From a checkpoint of a small image deblurring model.
Model: norm batchnorm, widths [64, 128, 192, 256].
Training: nadamw at rate 0.0014, batches of 256.
Data: 147500 training examples, 28.1 epochs.
Rows from block 10 of a small image deblurring model, named by matrix and row number. Rows with one number belong to one channel. Each number is 128 + 32 x the weight over its row's rms, rounded and kept within 0 to 255. All counts start at 0. Numbers have three digits each.
After each channel's rows are labels from the 100 images, of 14848, where the channel reaches its highest value: "top examples" is what is common among them; "colour at peak" is the nearest of a few named colours to the mean colour under the peak. Only what is clearly more common there than usual is listed. The data: numbers of one to four digits printed on busy colour backdrops. In brackets: how many of the 100.
# convs0: first 3x3 conv (model.decb.1.0.convs.0.weight, 128x256x3x3, each kernel summed), inputs 52-103
# convs1: second 3x3 conv (model.decb.1.0.convs.1.weight, 128x128x3x3, transposed, each kernel summed), outputs 64-127

convs0.60:120111144092138062135098096119166119090112073102119104106176127094123092093147095096102096147109078108086124094072143093143098093115180169091083108084119133
convs1.60:151139180141115189119136183110098121127122127174177165076121171126164083121095113098149056189153156049096142109106125086137142153096137090094104192098115114155135149111135103130087168126070123
top examples: yellow ink (51)
colour at peak: yellow (29)

convs0.73:095130105111132079176098147123078091132138164114164131100153110122106112091108108145169083116124078116134127088150117090156082162138123169097126119117106110
convs1.73:064153081080188116149107107088149105187137111133135155171154127115074146165141139116135174105161107120114107076134147173111138083118187197117148097151146073136117136129173178173161121099078135
top examples: white ink (51)
colour at peak: black (55)

convs0.8:121146160078145092075124102128155123091142061103078089081109168138086108092103121073067089079087096117087106128069166076138113148083150172132099123104171136
convs1.8:135138126095104135119126147156079127075111117153153110072149196140156148046116117136122169140117186084124114101165097099137124156096070087133156161139085107109151099042099152137118133159087142
top examples: red ink (63); length: four (58)
colour at peak: red (37)

convs0.103:164088175108169086128145171154156105112103102120112085147090155144084106105143157085070147114116153153099099151086169144132148125108128104147099172169166176
convs1.103:138118083086101115168067129145157094103135141176114113147151137108141101076151194131126184124147093156182109037134140139120139143086168174144168111116103088104133089093154079118099137155101106
top examples: white ink (52); yellow ink (37)
colour at peak: grey (50)

convs0.115:148135152144105136105146176153112101130156161121147159133143186141161179088125146146111105107150164147123125154126175107062128142136113126178167178129143165
convs1.115:082113111104128103136152118076172169180127135159138136166109121116084139146146190154095181090182097171103160117133118123126146135151122161181108063156156111173145114165169118144119121098139138
top examples: length: four (51); yellow ink (32); orange ink (31)
colour at peak: black (56)

convs0.106:148117148087157071117160141174146109113120117144098070154097163161106103142153146109069128089103152158136094147099160103122160156099056100175123153153144178
convs1.106:111128167102143155127146087141106113086073133101143137114092207100136102101072124064131136141094138129084092129148073098126069139137142100088142199117117179092113124135114064203111139150156167
top examples: red ink (75)
colour at peak: red (54)

convs0.41:100109106170108155167115176089092124167142153124175146145121099098175184167094095182185080158191149100143136122162101122094131137171093108109137116139106121
convs1.41:107111136125061099145074150126073080136141138142143133146143076134110132136136114192099127107111109159128146134117181163091143129059091128134140075142115137113126168130103101097164057128127102
top examples: black ink (26); orange ink (25)
colour at peak: white (28)

convs0.55:154091154099147080121160170157173136101114107112114098161117159154100103133178160074115170146122214167127113128096154118116150131132088080160107159167162166
convs1.55:089130102097123170148101075125120104090152156140154140187137062095183113069110077120150144057135100120091104109143102117145106164150075091087108084140137114112145095093181131143084213051119133
top examples: orange ink (27)
colour at peak: white (55); black (34)

convs0.85:148116136120134153145173150131144201146111201143140158158126141139146137165135155139112168161137164147146123153166122169126162117166065085164176167163146150
convs1.85:132082112074120086092134148146123115096156156157123154141167173085175103118111159205049158145124149123106125104155117107082135118069187150075160185055142101168153171050184135155127098132106091
top examples: orange ink (37)
colour at peak: black (34)

convs0.5:141142102093123078103173154155088131119144115124079117161092097152105110142089165150019151072134219158082060183069147083160168174116056127157103168145160172
convs1.5:240109112146073119136088126122087132131154128162148126156134086101092102059104096159148099138147141199099099166156171123168148190101063099165096142135116127111127144113090109040122198122145129
top examples: on a plate (68); yellow ink (32)
colour at peak: black (33)

convs0.62:106117125102107075159095103104144113135110080101140143086124137100123110083067082090116070124127091090103111130070126118138101108111089163091131120105140132
convs1.62:177122201120127110150115137132116114050146141131147168056146138099115059065113112139122134110114123134119140102143113066141123145113155074094127145152109092196117145148106085165105170134140174
top examples: white ink (33)
colour at peak: black (49)

convs0.44:123104151101134093142108100120168086095100084090111096083155169098074104097086106062097092118110121109079113134084155070140098109113123153097101116092114136
convs1.44:111191142121101113126127108164080065167127097145150152049115170091145115118140174146165129104138134092104100090124047125128117145054134135149161182122081064136139149092125093132138090123096098
top examples: length: four (73); the digit 6 (48); white ink (43)
colour at peak: black (34)

convs0.42:155134149080147096114152162156134148090133124147107103142120156147096095136154154092089159104103114139081124138076159120150156120086126156128130138141163149
convs1.42:143118148077143105208141118170120116137072203138108149066163205076168148125097156131159086167070109104081112112123123107098103124134145106094167179114157160119093131097144127119113120173117097
top examples: white ink (77); length: four (59)
colour at peak: grey (63)

convs0.87:081080116118081117162079079082129119147098070108153119066142134078129159068150079085163096160151093059118132058123107127109062107134131100078139084055071094
convs1.87:112103093122107116127155168117148131169175106113097050177090117124132136125136146205083180144147135145147162151134161157107150088125159182147115112153140120134113087183127132122112120115156080
top examples: yellow ink (55)
colour at peak: black (53)

convs0.123:121143096112135122134151146116076151121136119129127091133149123124113089161090153139092130150091145136140172115157108141121137130144071116143108121135105105
convs1.123:138130099113170151123176138137150164153123194133137098150084099168056157140151145092056153144182085179107175141125113133127098094156125164193106102134138145194158106104138129098140119140121118
top examples: length: four (66); white ink (31)
colour at peak: white (35)

convs0.45:145073144118140115162143164131083156134089125156172099174138138120127153140162161112139153170161205111157164123122151151108147132200040091141136153152141180
convs1.45:138091157126088142118090093108110118071123118099150191142178147093142108135112145124170070167075145110121111100121152101129147136093160110089146170094095108119108185136116087166124089109103127
top examples: orange ink (42)
colour at peak: black (42)

convs0.3:096093103142103127141146181124105138133119146130132132172116083097146138154131145171138107165169178099141123115120091130114166137158084098119122169158115116
convs1.3:145165115119117193133134129140118077107090149172160186182163081127146068098079161092142111108132138137101167084138127126094126206064115106105135142110135096153085104138121096161100238120111173
top examples: black ink (38)
colour at peak: white (60)

convs0.23:140122154106169140135136155131136227108159173160159088147090163171111104083141153143143151166099150143120137130139141215115163109140091142175095155164160134
convs1.23:148107090091118116155101181158111095114165096128107090134106133090134157166120129193123121178095144181081131096136145096103107067131202204098147169152137113147112142153158186099108106153121085
top examples: orange ink (28)
colour at peak: black (36)

convs0.105:093111092152069138168104077082093162171098155103154163103160096089179194141091081170161086157153118087150139095152087152142102105167076127088189098077086114
convs1.105:127143139124116090121088111098076121118109230132157122156158100099111138165087109120087093117097156135076115118122142183113148136105134157125148128124126133140134164108141163158152107121140059
top examples: orange ink (57)
colour at peak: black (36)